config.yaml
model: "image VAE"
dataset: "dead-leaves pictures: piles of overlapping shapes"
bottleneck: "kl"
downsampling_factor: 4
encoder_activation: "leaky_relu"
encoder_kernel_size: 3
loss: "l1"
decoder_norm: "groupnorm"
decoder_weight_standardization: true
decoder_blocks_per_level: 2
decoder_upsampling: "transposed_conv"
init: "kaiming_normal"
epochs: 6.4
decay_fraction: 0.2
Rows from block 12 of the encoder of a small image VAE, named by matrix and row number. Each number is 500 + 25 x the weight over its row's rms, rounded and kept within 0 to 999. All counts start at 0. Numbers have three digits each.
Before each channel's rows are labels from the 100 images, of 14976, where the channel reaches its highest value: "patch colour" is the nearest of a few named colours to the mean colour under the peak; "responds to" is what is common among them. Only what is clearly more common there than usual is listed. The data: dead-leaves pictures: piles of overlapping shapes.
# c30: last pointwise conv (encoder.blocks.12.c3.0.weight, 480x480x1x1), inputs 320-479

patch colour: pink
responds to: grey
c30.319:516505530502505463475510463466501513465509516522468461511495500530461500510466477500527481470526511522517504503465513517489482477465509533489488509474525490518508471508513513520480523507519464489472490491492536516464467508487465467476512471535516515527500514516470484507520507523471492554481470514467460518468504491518483538513459542508496466497493520492461545496472514478511510482468511541477495523484485503472466460461523467516468500486524496465512476528533470490485468493488513

patch colour: black
responds to: vivid
c30.399:486510512510489518513520514523519520518516519536518526517505496500519534521524508501490527524542523523504490543503500514466467461514523515504471520511516509520499511512522534537480521534522518472495492465464499531501519526485501511509543504532542494512526501527504473548511521516501484511455486541493504522495525506518469513511499512523517515519486533462508514484514496493539506473526524522506515525469462499524505484518514519489514511478527494516517514488528498466463513546464521

patch colour: black
responds to: grey
c30.356:516512533492508502490516499490523522496503490542501497511494490525493543513489459486513507495528520506535525507486530536468466473483543539520467530485542492527528482537528561533427544547536485466484460475470524522480492542443480491496531479555538532563510518542484482523546502543478452553476476528490481516478504489545466543511491549513533486497456512449483537444484547546531525473482525547480533559466473521480482480489548495534485548462561445496534493528548486459459488549474516

patch colour: red
responds to: warm; large pieces
c30.151:505519522501518485492537496481525516478490520477479469493481486528471483497476499500520465476500469482517534517497519485486481471485517457516488542479535528519516487513534519529475521519507495501481493489501471534481477502472472483479529485530523520516524533528484480493517511522490489515478473530469478494495513513515501526506480510532511484520498521490489521487480517516525527487493529511471506544485485522487486482483516485490472538486525475476505478513512494482496484465490507

patch colour: red
responds to: warm; large pieces
c30.225:495507492480508478485518487485502489486470507454481474478490460507483449451480483481507471477487435467520511485489514451490485469489498440493486529482520513495529485501518504504487481515467491493481484488495441513487488492481479485482501496503504494491499510504489481483485498510495486490482481503480483486483494491503498505488488503496502490501489512490487483484481507493483527490496514498493500527495487507491493491487502478497487520500519483478481484498472500491490479476497468

patch colour: grey; pink
responds to: grey
c30.191:504544501532524497507513503501522535506559516534496504528500539533492529561507460540541512486537553543536516485484544532473459457494537552496470529500532521530525491505511536531482525522540494474501477468476540536489502504472475500505534494536537536546511510521491470525545493532496489547455488540488497511500490474518465552484493531505492497484482529482493534485501507503526520472498540528500506525464479524501501491493520496495501525473523484499511490502529500476481498528473527

patch colour: white
responds to: pastel
c30.137:492492488497483486495504482479512515493514480533477489522490502509480515515483515511497482475511534508506530508496501522495500494484514504507501494489479517503498485520491499486524512493512469484492513516493502484489496470489490489489507483496522497511508521491485494526511511485500524493501492486488488510493499511519504518494486497498494473505513530507468513521479499511521485502470530514486508502501495491490498476478550490495498482506495527484500491487506487492495466520495505

patch colour: red
responds to: warm; large pieces
c30.308:488514510481518498499491502492488510489485510471486483476496480501483487475478515499497477483501470466495519498503486475481495489498505469530485518492518507489488506508501514510482482517488497477487484485490471512501482498503489490489492501513499497504537517521487488508505515515490484493484491516487482497494513530498485502503494514498507511524498508472501504483485490487488509491509484496488515532483485501490495495494495489512495521489510481483492491502486506492490485492486480

patch colour: white; pink
responds to: grey
c30.128:503515513521513460463507480463515521468524505528452466514476512520467503521465490524495462461512521512504499521480506510492495486477524507498493505481511512531498471516503510508494517500515473483475486492491504521477455492487471462465512472511517506527502531512465490496520504512482487502493467505498454496490502495516489513499469512514503466503493509494475515493476520509508495496466513509474503500491488504461463462464520457503471511486502490463503460492518468491487461523493500

patch colour: grey
responds to: grey; vivid
c30.426:528541518516522493490527488487520543494547514536486490518502536537483530544493461521534491483548546532528530504487539533466459455498544544530463539484544526539532482539525550532476546528534484476490470463474526546475492524466465489489546482543543542553507538537494468517552497537480484555453475546478492504489498481538467550493488549523523487496481514477486546485485529530551533481492512531480518543471475535489492487485542492517491528486533491494530490508536496472482488533473523

patch colour: white
responds to: grey
c30.417:489497484482493489453476492473505511473486494498481488509482485489485497490475490492511484476491501488490497478471488501502499474504503493511501497508472507489488480495494478481475488492495491483510491507495489500516505471489516525484494514491504484493483474492491510507503484486503496480498496494489486486498477500501500493472483487507490503485473515481507496481512470498495517497478501486500492484490497473490477497500492504481511478486494485503492508489492499497507492504496492

patch colour: black
responds to: dark; textured
c30.391:534508456565547469476528466468506514479504505411460469386459534496467515521474521560519464481445485488510492469464494523485484478472504452535487522473493546498492472533513491477497493494451472484472495483487454508466473514483471471459502465477493491472499495492468491495489490489475486462486473507471470483465489503502475482481473467522523460497492469490465464494468502497481512490476497470467504502486485509488483476470534488491475520484500494470461476515480478483485476499477479

patch colour: white
responds to: grey
c30.7:496505500509524480479486480474527514479507487509489490492480509502480502518481498506481482479498527490495494510479506519502504497465538518494498506496497519504485475507501508507502501500499472497472501507505485509470474475507477468471500477497494514514521504508469492496534515487474501493501467506504478508491505508507496507516468486505495467520500493487468482511477517504485498493469487490473490500493500474470469468470514469489469515494500504476479465488490473502505467502498500

patch colour: cyan; blue
responds to: vivid
c30.86:499528513517508489486513484483540521483512507549489484516495494537490537517485475525516493483517531514527531515478508557463460455477546512555471535473532537548529475543540536530489538526511478466482481465470514552457479546452447479482538458537541534535507527540475462510552503536474474540468473539455470511463504502534465543509473524515532475509480501462465527485477550540531546470478515525470538522470472526486470453469560490538472542478543488480514469541531467456464472554467508

patch colour: purple; blue
responds to: vivid
c30.297:507496522493485496484489481470505488497486505500492488503496492499488502499482504503478496485503504494487504496502476498490503495496476504493509500480488495499508491507493490490503513494509489489495502501497503496494502503481495487498498495491503494499496495496508504502492496495498501500511503497486511495488489495502500491504506494495492483488501519501479501495503477503503496503472490496496472485496511502487500512490488500514494493505498501487498482487491492509497504489498496

patch colour: black
responds to: textured; dark; grey
c30.409:505534495513498466473527460471502534485508518517467477514460504514474516517486482510527496473508513512536517514490510502483467496492508511504481529483516496512521481524547517512493508493505475481471485481483508510489501505465486481486507480515514501505492527507493467521531503487474483521490464503482500510476504500524475514515499516510532460500489521495478508514479492510505508473474499510468513516481484515476496467476516492510461520483514498491499465504513466492465475502479504

patch colour: cyan; blue
responds to: vivid; cool
c30.207:489478517474503489474511486490504514485506527519488494520457510514496495499495485502500497496523527510502526504490510498485476485481523538516484522486521505535497480528516529520486536525522478484483488486481520531482487492490470485477514490519530522549518503540482480522515510519486479532494485531494492500501504513512489538508478526504519484503481497482495534492488514497522499489485504534483519505492481519481475481475530475501476521484535487489513477500533472488480475518484526

patch colour: black
responds to: grey; textured
c30.89:516531532518534489492519501498524536491525516563491500523507534526495539529498444522529503503547542541530528525485541517490467479487530556512482530487544499543523487515508552525466542536548486492485488483490537536490487513465471483486546490551537529560514512549488485532544512544481486546486489531502489527489508499521483557506490553494528493510488529483479533488492532525540532487493525542490507554485480517498490487497526495507489555482554491500526491488535481487484489498487508

patch colour: blue
responds to: cool; vivid
c30.113:491505486504481475477521474480503520474502487520473480510479512518480533505471483506503485475504527501510497485482499529474479486475517515520485512477505491506498471518532497498482512493509481485478484474480510495460481516477488474478502475494510508500499529497486474509508488500470499506470480501476472505474495485535485516498479492516546485492489500478473515487466503490510518488489513526474523516484483502489469471473523478514477513486512496483503475491520469475489483538494498

patch colour: grey
responds to: grey
c30.419:532531539508520512497513496504502539502543533556503502532520535526504534541507445533522506498571560549535540506499544523467444455495536564520468523492538498534520485515515537524465546516549487479482463473474564527484503510458473492496527481543519541557502508529492465529543501524483468555456479523473499522488494492522474542503481548499509494492470521459489560477489513527544529469491526537484515535468475531499497467484526507529494528469521480497541485499535479465467492532473517

patch colour: cyan
responds to: vivid
c30.310:508496495510543445475506463453496494459512519498449449503503509491441495505452489509498452454503493508497490499476494497496489490463490515491480505474495501493503475486501485495508489495513466488474507501496524505480461493481485475470495486497494496494511511495462492486502508502487489505497484505481478521466509496498481496504473497481495456503482494498487497499473497492501505499470505499470494497487481493469464488454490467482471509490504500461498483505508463495498474487495508

patch colour: red
responds to: warm; large pieces
c30.254:487505478473503488495515496485479499490475500444486487479511474503484458460486483472517469495477448480513504486495509453507503486498497437482508525485518519481500494480514503505485497514481496509491495513509449513500491493494491501512506504501508490494493495507500500485480497504498497484500498516497488490493490497490499493490507494501483498495486512502497488487499470479491524500498498495504502524504490500495496507498490499488498519505511495490503511483481497508499500457512483

patch colour: cyan
responds to: grey
c30.269:487489531490479452474490455433497495464488504497456438483460486491439490484452461498508463436493482499499506489484481486485480485464492495482482505472482469481498465512503487489500499485495468492457486492482484489483465485491492453475482476494487489489486475485454478493484484495489479496504453490480472495462488483514482481480475501487488456489485508503466489500472504498487506492454477489474502515489493482480474464482488484495468494480499486462492478473497465479478473520489484